From a checkpoint of a small image classifier.
Model: 24-pixel images, arch vit, patch size [2, 2].
Data: trained on rendered made-up planets, 195000 training examples.
Rows from block 6 of a small image classifier, named by matrix and row number. Rows with one number belong to one neuron. Each number is 128 + 32 x the weight over its row's rms, rounded and kept within 0 to 255. All counts start at 0. Numbers have three digits each.
After each neuron's rows are labels from the 100 images, of 14976, where the neuron reaches its highest value: "strongest on" is what is common among them; "peak on" is the class under the peak. Only what is clearly more common there than usual is listed. The data: rendered made-up planets.
# fc1: MLP up (model.blocks.6.mlp.fc1.weight, 768x256), inputs 0-127
# fc2: MLP down (model.blocks.6.mlp.fc2.weight, 256x768, transposed), outputs 0-127

fc1.245:092095133145149100089121089042121067130137141131103159110158132123125139115184156116167141166084051122128122074071164112162131174123176132134169138086081083119132082076139131104112163192134126118127144086111164094160148100122139083119075110098091043132102093065115151138136108143053116144121144103107118065138156111104153123175086121114148141184166161114143110127150175092125099136106
fc2.245:133162088142092103100156093121150166151098140170113144146112141172141152086138255187095108100063140121122159074118105137104075114106107113138135140119113132156178122069085105124092155065080166149113136077143096083151148109134121157099152177067139113176122147157196076138122105119126137128088154149171138169200128148172099123170126141132115096146169081130125158143088121130123111123217
strongest on: ocean world
peak on: planet

fc1.426:169117137127091150136116058098077166134171150030172103108126119127125119109099141172143104112094125187106096106104169067075175128139113107087129106060112127117106119091112168087084145157101145143152143044113137090122168183152134156131135106146119140166086112136179165112080117095137118131175146127118111092123241093118129105143136093135131174114179089159113103114093131096133123100162
fc2.426:146089125178146179089135076160160151100159124039127090137120136188114098089126209122172100098154154161096090108128139144099140118094142181151133117129133144130105134117106172145127122132133121126149098148152136153102113120094145139105087126108168176128114083154109071102064098112084163142070087165087119158160066126148130094139145194097135151148163109104037114166133140167128079166119
strongest on: desert world; glowing rim; full
peak on: planet

fc1.379:098169138118150081162047116085133085136141115047132098120129165133153174165128118158140108205081118173118128096106111129080105123081137138103152065079096124180139082086162111185122070123134134138119149087140119144130142156157120133109166127080138088086088165082183116090097107136149106146112169112057130127120167136146070096149159192114160076130131111142111092139122138035169164128099
fc2.379:144122159110140188099100138111105146129137113066090105132119130116109108105086135186118168086113147142057116131124183118154077135149134091125095145143095177136111136108116116114147138142121127128118115117063163143119133053154105129097147188096146140099134139156120121132115137114102136195164062111134139158091059133152074123144133096122123169119158149125144141108171179175071118133124
strongest on: desert world; glowing rim
peak on: planet

fc1.479:157138119125153071122093076116104134076141137082125147043144098147128107115103166173140092106104070175087060114139158140183091108128120158118122116184166101098120106152161125077170130157177103151123141115106115059177159078131143127136120122113181172123126133110120035099080140170132157096143087119172090151213137100113076135166118143191141154130128196131086112142125143143107101135111
fc2.479:120146108150167162107118068191163132121094112109127109087114104120072103175142191128132064126108132182131147095152135107166140116150137210100133143131150131096118128170080160090187113104109093132098097146107152100142134079182103222111096160101128204122147088156144127160167115118109162093067110143120106150183088126087119102177128085114086160188122165135113186156086096122160104152081
strongest on: desert world; crescent
peak on: planet

fc1.126:081133144115134167090134124168162165157178147149129128114125153095101189124123189104119150127096149105074103165161126119107100120078137116140123145135105114148138150149106078107118131122157130159155043147120174101154101140134103182110127144096118163153183102110122120185184082167179134086098127164146104151176070154076107081168181121119088156083067159092163126138100128123114127081120
fc2.126:186141086099096134153080082103091109038112152158114076141119120174150106122104126095124122160157149076121119074113160131116169119145055151128137073079163119112117114110150132158181107122100083101116144098152065163154132194181109108146132129081128135140120169134141153055133175150147100122147146165126109126135166079097104153134120078107090061112151085098152131101149106103123146166162
strongest on: cloud-covered world; full; cracked ice world
peak on: planet; ring

fc1.226:178072150119095075098144133103136079145117088179128131121095151098183150142063171191141131134184133162136140102073037099106058170128119125133035134138186122102160110141130148174082149161167101091111188156105149152115102134141141149157110126128084141162056104188099126135117131157101119133115142053104157174095121111160109134111081118191164202119103167190164101116119140101068110117115
fc2.226:157145135185180155124104068126142168148186063135071128132164165123059135102134117135147103112130103113144142158144130023089195142064094119127200093100153121102125180174047162054123164116109044082112137169099130143106176104128098095089152188113102129075154090123136152117087100108131108091187115156107107110110177071099104118146136077155139102143104202097168120158072118139165131141100
strongest on: rings; cloud-covered world
peak on: ring

fc1.281:108155108099152165107111170114127119143097146094112181143106185107094144155188143097129141154184131133131101109158150155146217122089116121093094048119130138153154176080109111144121085100118150115093055120134141111152097144137132195093112162130121129129180089091118128158093146065137109105138129151076136105115112110100154154144157141100140147117136112089159135161108123114187083192116
fc2.281:170081135114103126120100174103125111110088181111129110094141127145086135132121105119112109137048179099109125113123079080062130133127144133190100134120128152104172078128166153048133145080184135136161189101080167123146079129072139112129154147128144136115088107084157134109116163116102094142197123121138083166169164083114102151130102111150131133162149139108152126096136116117093079082134
strongest on: glowing rim; desert world; crescent
peak on: planet

fc1.445:118086129088124121145119107159130173061114142090133159076195106130169164135176193138101183086176109173131082120156117109147126082173052132118110117095084091121166149105144103163158131175164132099131147133133106107135058170128143142154129148145134236153126080144159123105112079100157128138132222141132142104135137114092078131110109141217129177083111092171107099105122148082120149107127
fc2.445:123130134110134166077093095168145149078101141013137139086146065113171120142125169128133143177104136180190087137119090117089169133108127141159103118144122181112119134088069154136139118155114152144140169114082126118095080179109141094128154055059112160082146114143108097109089171068110150115142112157110127135113112155162104116154110151114083172068122117149070091162107129152102145160128
strongest on: glowing rim; desert world; rings
peak on: planet

fc1.187:076114083139122147078135124132134063133133116103124159162083193166136115154196101072122121116114140109124156094146159159128111154108139128150105084105135125140147097180103095177137085147102118129165108104133094165090163103060105155149105075122158120149108156126127139206126189111140150157145076133103140152161165167229170131106163143179190150148164125157124128113092154138091068146153
fc2.187:141128146179162147099151188142135155108155150131178126154169086092126120121173163158152164116117128092126114104169163117126148074191092096070152156152160176181129098103077115177130096109128142106122151090133099083160092109073090132134143158138066138103099113068115082106165110128160058178180098115169129118122127127036199159112130098117171140119121096120189113139117154168144127095136
strongest on: glowing rim; ocean world; desert world
peak on: planet

fc1.69:124108145124158177125138152164141171164183178132150183139107142120086130058125178126132128102135089091084113142170115089112104120039141111137134151124080108159140162161120085165157161163162163212140060110106171100142123113123075142125116124106097133156159094156163150145093088191146130112076196161164108114198109144061130086109163127133096160098072114077145180190119150180103124065156
fc2.69:202100116189096081132078100160083124076105122137120095144120141135174136176175151077108142170157142140130119091123102144110123184188104134090172124116175088121111141100178119086162135075103105083153145108171111176160140170191111161141138134067118147134139147129136054082175145117144130136126152120114097140106152066097091130171110114094133102163143097089113068103106090129132134172133
strongest on: cloud-covered world
peak on: planet

fc1.629:113134097124153114132118186131106131137100137065107171157134183119154100169205138123118163138129091143124098090155102105148251115071105122114089001108108089118123111122131141108120080124111136075115118118118119056150075126136160140126123175084111099159153130106089158158074130090132134101125096144074105088103183091124105102121157185157147106151138085115117109135122149117164089173097
fc2.629:109084159134092164119116167140105109098080188123150114131128134128130107099136167131120119117059124111115115107116138104119142107179152112150159130098102203112145089089141174091138124090173144132125160126068170135135104136071170137102158124129120146147106154069144164104145134104073114142143112108147094168123140076101105156134111071090149141134148147090167130106091162134059085100104
strongest on: desert world; glowing rim
peak on: planet

fc1.653:103138149151109065108158077110139104116137164075155097168170096125178174117109184043144111110112126145143157122049146170160088155072127124155163091143088047124101125133118135130123165211117120136198091081128144072077115138164119132125151093151128105117136143156106148088130172134099129153143100120126113153169167091098108119145092114104115106103031169127139093172103096127112119127097
fc2.653:157174128178116122142122088133095107127128146071136100166117136124104144124175181105103073064105196130135193102091167119078156168159115102122147148124125185158141154196117154114119133140179117101124095098119135115127120139168066130107131131130124073110161098179112106121125136158189135150117144142118159116166078175087146173163085085137126094058105153057162157163149124133123169118120
strongest on: desert world; rings
peak on: planet

fc1.251:103086098123150148082095148109154108094130070103095111085146144132076143155162098141163132120123180125165071125099083122150074131140083105141153103065119116087125134116137099162115108066145115084142138118142145127121192155109152077164154136056097071129131134135125124175138042085099063125113133142121172109181091131098163107088135138134116152101098078115132102128139156145105136127096
fc2.251:133135126130178122149123088188137119125145178171166141186145117112124067173162151095117125186156166114134146208174128113120162051131126137141093135158110126167167137145120124133180118224093091142094070204119125113122088095173126142134095075094100136114142145144070145076114164096134084163114115123076133102105139119128136172112062069139098137062108159119159184093126113170121157096103
strongest on: cloud-covered world; polar caps
peak on: planet

fc1.271:135089137098087135158116115143141142095095151064139110106191161131140141135161192122150171115157115159085063154143079095098141118177064107086095087058104063139184155105168061147143084196143133096140146156144093145102108191125131097170116159138107180153142074148124116156111066124167073146102223144100158093163155165113107126119129132196103198094117090167121134123110101065145148103133
fc2.271:149107149122159180103109122184121127092080168039104115110093100120179161135099128113124131150089145188175099109114106119087153114115140120152110136137117194118099146091108132150133129133132174151172129118099109167094055132078133095088144074106138164111146163143082097091095167088082157161105108163125118143103093183221104122157110114104091145102153102146045101161116132159127107150138
strongest on: desert world; glowing rim
peak on: planet

fc1.228:110151094130114138114132136101129065114113098088109118128109136117155117175175103033159132133111165096117159035178090138145106162126093115148067135092090119124120140154096109119116077152066131116127066140150112139066181133115119120100117141103189144101166134114141107199133145126154139134115132145132160130170147106172204162123146114188146103114152106091153204111108173124079092138118
fc2.228:094130090141176196029132155147129156099123178132148092140143114128126048123153141144096137113145157124128133076140115104163130062188126114128129179110132166150155098111068141139143125083105137128147135034154108090182082124109126118092199132128097162146079149089149114139174136135156096148151090088163111131100102149097112120141080161155141141125129144112166092106111114152135136155142
strongest on: glowing rim; cloud-covered world; banded gas giant
peak on: planet

fc1.91:146113152149098134121170077081138141137127091106114161155064184134113116145132188092131188151132128118114167146072115091070106098161121144179138127137100017092107103167126156115108136167126122116158151103128174136096126106157096122088114102114114074116132072089112160112126179180076109119115144058094160143147131074145097108178193111109193158137089137157144143106132147103179136125094
fc2.91:164126111133074141134131128129137151155174111197073128166130112140091157155117158151125084166156132180136160118121136092116124165124130133105115114093143081146161128073141124134115166104146155074121134137141172122130157121165095153136125146060116118158159128120112154129133077087159101094092082139104143148160128091120134131146108178095160107141109119139168135117116106154118083137143
strongest on: ocean world
peak on: planet

fc1.724:135104069130117141099056128145102131146083161133087117150059128131156172143168107114092173129093108142171153151138073176099119136127124105085111147121112137115150087124102137121079092108122133080151113110130124164153144151178120154129122069091130126169200149142106130096149142141126162097113101146143167109112122133155165103148100148103126155201190155135045192094116166074102118201124
fc2.724:117125151110142182160157077117152068160188123187165155136118065150146144125105192139135127143139185158137114180167112102104149124102077133126164119159151097156129150114142122157118120146156115139127101130133131084072088109117161138136109121117156096138101116161136109119140143077172120104148110133131149142142157135242164146097149132153131128055167115164121083189105095227116090081104
strongest on: cracked ice world; glowing rim
peak on: planet

fc1.41:107122138110154121126096031129106106089127149139144190142086125121174141178157206127136174124084093165130133055116110119137080125116077121127167153078077104106112136157148130132131105131150114117135123136172175092090158077149070105107166137151171103145105138050077115181113132134114134127113148128147158070228153139182144113128081143109135105109178089115098132150111090104191122129099
fc2.41:151132159123145161158078078068096173165105122188157077118088026114127118092159255172138063152050123096115130106137139100074144124135132090136158105116103066086204146139110154182118108120109146078100127160124153100167093151113132129154121153114118137196120139161149126149185125118120128133136141173155141077172198127106098094139138123173108085066137134152075123101169097166136133116156
strongest on: ocean world
peak on: planet

fc1.571:097041123096123124124137088181105157063092116059141121122189150092166145127175101170144190116098144107107079128168104116120239112158133118094078067091158100113179149100147089174147066113143113138104146115134115170123108136149115123143142131141144179118124141137095057137144093177106092149139107095108171127145172123083117140122171139173106154067116087148136106123108112092092132139146
fc2.571:099111145133097195169098071165144092092102152063131151118110095085144132110109133155105110155111124171167126106126079158103157109146155130149114124114127114079143110061147136107147110104101135157214174105117137126102125181117156139100082080092165121135123181147122083162157158103122129127132144172178146114086092151167138123181145125111101186108165111140058110136064136146075142101130
strongest on: glowing rim; phase: full; desert world; lava world
peak on: planet

fc1.542:094116139115127182127121155116148108097113132134063119131107161151155092133180171061145120182158154109120123070180096146205128110136089108136039097123156117156123148167151112105115122087143111071103095177143141112186192104110152109117155150119149154122087106118095070184112131073063108112119149135141164165187124110122206140134132127151174135106112103106189162165155178116135119151126
fc2.542:118119130101100138114101145155109124133135169127121108187090126164198118133178126138124140116116181100124141126166092139152141055108131116120139142126113092090142069157098104131116146138140147113109147108139101085137054116154097119099207120066092145106105145104111105112149133152195107140106016084078141154119115127094089173124119138132064137029120096147180184125080101172082099109169
strongest on: cloud-covered world; polar caps
peak on: planet

fc1.419:097118087143127138090128078105144071122108108142144128167113172160109117135166076116115094135136111108134156093146205147151164167107118115125114065116117096144126099189120106130155090159083112143159128080165105132055171107091099141174115087101138118169121143134098123173130167114107155176142102145090137144155150177214141111107148150153181132139156136168134136095100129131069094115100
fc2.419:157135159175143127122135187157132168109135173140161126176164099082136149117196188136160162069121122111121140113193189092110166090177062066057166131168158173171158119128055113172107095110112148093125130129123115070159105088077089113109134157124088117099121117086125076087159133125199088164158127128157136093116086168059175154112137099109185108126100081110170120146087139182124114115141
strongest on: ocean world
peak on: planet

fc1.313:073043105113118215155133146099148142133084169122069169118111115143124107066113173102118120128083156145123162112079161099132127117116170141082120193146085086146140092080094114067084170128147139141198129057139141061094148132116147171113087076091127131129116137123088209158112133181113122162132101028111095142175170136139074116169153132133127147180115124165123126115111138189146083166127
fc2.313:193069161097129136149160071119175152110118087140158145083159068081095173068110179110150134152128148106149141144135145145085120100166079106137134084134117117154145117089147168125138132132070137166093139125161166163091177167181135098132111081135063117097128120127154121093133114089073165134099157136127066102161125129089149144163114080201108097153107111126104100125171097115128129083110
strongest on: cloud-covered world
peak on: planet

fc1.180:147099126120140115161149061098139143160153156096115158127161138175186132168129182155147090171057084107108061063103135099109134123160129095113094104122148072070085115141146147139154101137117129125152146129143191091088149128136151076148107132144174117099103139106137134129142177137121124134102107132075151166183084155085132134154114123119145137103150104110167101158138191090142152181092
fc2.180:119181086117127162179225071062135177136099125203068106127108138146152123112134255137084091136142100150143132088146120094058139086137216162137133135150137078138121118101123116148082190084102114086098134159114118076124180097125125172156125159081138100120144111127166126099147128086057156130136133079132099141119110100137140116140114178109156076149128160167090134182103149159140119119149
strongest on: desert world; crescent
peak on: planet

fc1.410:106133143126112122138132081117125170135156133134161091089180093140126099124210118117135113105021186145123084146124115114133069107119139124105151081082085108097130104167126074116143176100135129186133137108143185103139147118133094171148145171084095127104103095141136154140107050255119111118083125137181140082174114156085140039106097140114132098163153106133151119122155140113085130145107
fc2.410:134106132142154152132162084182154153120110111136151158058164095107121117149150154144142142134181148105108110150139170130138121140174133122158173113123168122124200115039124125153152064201055121129145137167123040135084175136093108086143119073121134101211155108075097087104111169077130089166154167118118127091137149105038174135100157116199140117075102182094069138135116088111141100087097
strongest on: ocean world
peak on: planet

fc1.605:115132134122149131164138116121157179152163156198122190085152159152142149142045157131075107085116142122118112161126094130174159135103133154178130150147142155128136167156098087147133143149188111124182104133138131121140148143134101086089133128107181179084177124130119144136166108117177087124147123156179107131174044170099153149169086121094129148105098119093129152128132134105139184084140
fc2.605:155152109140156098138123170149132124064135164156168139169130096152065088152130105134117157128106124107113100097166155152105087097227123122105116148132136226165141116140142127166150173033132115125091160147136146174119157130075107169154124186174096102127122147092173120078131088158092105111187134174122136158118141104062149115103146152045139131152171121087150109095114160137106098126190
strongest on: cracked ice world; lava world
peak on: planet

fc1.588:146136142087120092130034093147141045102105137140161073124070109129163086197165211078170170139109124180140117068070147176090128144106060110134148162093128126146124100210158131130120102084121148120179130149056168121090163144113122101138095156164121079163065154102109130152116139151103169136127115148073133095139129188148163119126158086172127110121114119128093154106143136130130137109103
fc2.588:161164163138086158156051076049086132154119121134138071146110142056179123132124168153111082098058175160109111078172108120071087105151122136145178092151136084164187085120136087125101158131094105093091126187119153155133147156108122151151054194151136098138142102168146078131110126113085119132166152162147144087096131116096178150111138128149119143132169135136099154080127105119137110104154
strongest on: ocean world
peak on: planet

fc1.759:145095051147114183109083084124126089145159144166075157136048115125116166073114122145138169123111136114129185107141168134089179118131154101110099119132129074153125084112119142096112133160162119138163162121117100173070131139132093143130130120096148081097150135142077179120101123201115125150154076111111080111148139124162118089166162124107088120195115119157046135103153203170137113155113
fc2.759:139141147098141108125160074087154108143144043119134156083149073089110110118037169096130154205143147186100169154133091168163137133132138143132147083116122130167149139120141130109097124109086126130131129116126138118108166153120182125133116115125123126174079139170155135113139131085121165138077125118163107143099169134204163171164145116190099097109137105137148099120113101114129101113170
strongest on: cloud-covered world
peak on: planet

fc1.400:137080143142126160190083102102116133143098147130081134116064097131168126043131098124097157086112152118121168083133154111103130102090138103111115180157118108139110120113125151129121144116139106079190174132092109139077135116131111138107112107091119085129165132099051188121081105187163123131125082090117124100123106093140140093173169162126074155171139075180077129086165175172120120158122
fc2.400:166092131090122105129147105179159081119106098108150152137154098069127176120115162100124159201129146152166144166142072169132137075167092158130142049121107170170158119101158116111085085155094122144095116116138146103111125151115174111136148088102082117158103150151158154105145137078140166132047126095140085153149132145184152207131104066167089104095110136095107101165134105107163116121115
strongest on: cloud-covered world; full
peak on: planet

fc1.644:072157120117142184122097149110103151122136114105106157195160131136100135094166154132158127142111132142132143143104210142138136159109126136143136132110088077158102174146118121100162104127084136144177080022066144121083121143158182170117106188105125111144151121163165124140099123174120124122111130116120104153201178125106135078085201160150109105150163080077089057159101126161170131193116
fc2.644:184087107118173071091093100175159138118139117122157079095117130110110154140089137104178091149174100068109085149184058116166203144069131100134181036062157153125187143166097101158155148161111111149134179161155128142161186154166103138127155125116116112142132117134124183099105044097147134139090179123108116095119123129079092128143092102128124150108120171126192127079149148124133148079153
strongest on: cloud-covered world
peak on: planet

fc1.390:085089116132130115152119032132140153126101148141145255151109202102113143134113186137092093121058116135081092072097123151163134089093113148146076120151096111135114147124129101120139103101111153125186097086127166106103148105118108093160131058072166146164141082097125102118109165114122079166158141126149148101194108174180155081148106147115139122121129105120122127110088146134152137094084
fc2.390:120174149186129142187153076102079120150135092101128130150074130114139114095151203125123071148153192102113102093106137133121133099141119133093139162154140080097142106150142153129059118119102110133099098141178145144137142191146124142135144104106132119098094050103180057188095126112051092136089087125170137131149178142121125146117137099139133149103153175204148127099183113158157139158081
strongest on: lava world; crescent
peak on: planet

fc1.648:053111136125170129097114142140063155118144137131114128137124083168142143142101143114139066166139153168141097139138124115161120131138156148116136144129120058226043131148184140139140113095155124090069087141031131087154154135122130092153120178145133147132136110092130188120089168159155124146127156093157139143145187185077113098117213114118074115120099070109134096133147115166153154096148
fc2.648:122116114126102153139114125129129113122123135159142092118089128125166145111125180133177210095092053074136146147109155135126183119102115083204130122098164119040191117099106090126124129167100120147134180129201114116090122158143114165112148098144133119141132126119128098145136053075146078104139094116129118131116064103180125139159106121154139195159196148158124091136127114086089142162159
strongest on: ocean world; crescent
peak on: planet

fc1.492:120098104112144134105125188108110118141097110173066089158105103179110144096109156182132100141148077131133155154102142097143129095111124132132195143128123115148115078159094133097119091144141137081149127156174175133136104145153121127118137103154151095112125113096099101156102149185106152113132153072081111152227055118061092143133165124142137164076082140139146132131105107142064128036081
fc2.492:170169116146131086136128120116133107148120110146169127151101156164087105152111133103198095126138197147129147144124107066087158118064127124085094088130077153082156111109146146100155167120080088158132127123119105163086107098124069132146153144070106124128103117147102174130215163083106094152077149223185094112122170144179110154111156069116111071133106081133136096059132099172124107152154
strongest on: lava world
peak on: planet

fc1.473:123107098139151098076165087122109076114155097075132152135093163135113149138182116094124130114131137131119114084140212144088179154120178113113128077140139105144127112145119114156147085148118135135162116111153106138060143094120124140181084113120080124174104140112118149147128194093057146161134094112103128163159172151245152128120142150172179141152139151182113104107095183082093090099140
fc2.473:142140128171158133113118165159144127120147151121226134169179116062116121107207188141153163112115106096116101107136170112116168093172088097075156124149129196154101145071084104195106105091156174139112169155103142095172120083069095149098125135149093132113117093078111091100162114104172074142134088120177168119131109124085155174111164084095162138151137101105162061106089146154106102094082
strongest on: desert world; glowing rim
peak on: planet

fc1.292:196099124117087132133053091134203101094105126145113158161131115166117123154181084162118126186071131072101142121132141095102133124081129108137140113117113102099144177070078175121125142130102133104114163095158101149110116103124087085110103152096117136174103100095156115128152104145123141156111164161101109132114223105086172125144129172112128132121121132138163130161162221190096145164166
fc2.292:111139097107121142117176116102087181181172130098079111065131092147155136127136154112114146165168117148122145116187128136138133172169143163105151187108117142156105070112154121065139147148075104145159102159078154144152155202143155150107141139104153127105162114118135068144148133073135120125142064126144172134062088181111078129184121085130111145157120135104109140118116108112114060095120
strongest on: glowing rim; desert world; ocean world
peak on: planet

fc1.77:115160165112096114085102098126136072094114127103136089092122180109163131102153182147169199082146114135151139117156086113122101147082111103132093139120103074117139159163133077192140084176152136117175115129117100108067168109148114131130118120082132126146163183184133157149142104172172096154081124194199179138202164137184127147128091123104202155070152092131136186059084127110126143122133
fc2.77:091123075093161158140158122129113135150111165155120079120078097144074096176147179120111075165123147153137152091105109122086106114141143125179209156148105109113179119077082144145124132102118150082101125167121162127097150169080178124123111151114148169072100104122145084148133152081089111126173103132099139121103136168124180169151162138127083097166156173113135128155136119151133156104147
strongest on: lava world; full
peak on: planet

fc1.183:166114139116103092089130140141160097145123109167132142133087163135156097140073168171153110122193143126141090120091047113108106178120107137175023164129180099075155115134123110179095147136148093073121192160113131165167120136113137141155098104115083131157078120136126101116128111152071084131100138069157132166126141112142109116102087135163149164123088140172161082133110161095119102140111
fc2.183:148125153170197125112124075122120183134165078141101127112125141129062145073126142093173137130083084141156130175130120023098216149060101098166195075109151092091154185166067165068119136138139055128114153194072109133122159155098108066095139162080132121067143139115118139098140090138109146126174122173092139089131162097139117088144144088185149098134136207110135082146082117165157120125150
strongest on: rings; cloud-covered world
peak on: ring

fc1.290:132146164148109068129131094140128080096079129105106138136132123071102174147013152137108125144114148095129149164113172097074071191111146116136112142137103069117103117075146128109136114143127143115171138123143140153139147111134081089135094082171076135170141065066143120121116109082094106169143146054107097118148105136161121110147156150126085129119087107108149127132108078082103096087135
fc2.290:130129102113186167164099146171160138147176099161130096158142140097158140127213146157165094111139163115094113115148142114128112149125127132078134097154093000129140120135102104077139117103104166097116132123126144134147087108153100184139174155096124117109144122111111107125135101121204136086089065126160164093127156139106103144101155146121075098118155086132073085142112147196150134140091
strongest on: cratered rock; crescent
peak on: planet

fc1.263:107070095123129193092107103167172132121189134171132121133122142096117111111154169115077143119109136102057120181181063105110133095076159121135111106104108136158178167110134111110105108143162135160138079132146169123143116119119078173126127098094091114164166107103172092140146054119192146107092115110132141173138012135109164107149104111058130190100062185164133156143139131121127140072119
fc2.263:170160153124071135167105118081046089173119185157072143152125128113145129151116160088120106150137110110131072069107192150103096143116071142083124138140193112120086104115153120144161121073106076106136173150129104158150151147140112168171165178101093142138148095147126150105142168109141099113134160203177093143115177093080089149163138096139079083161124063070154078101166109148103130157151
strongest on: cloud-covered world; ocean world
peak on: planet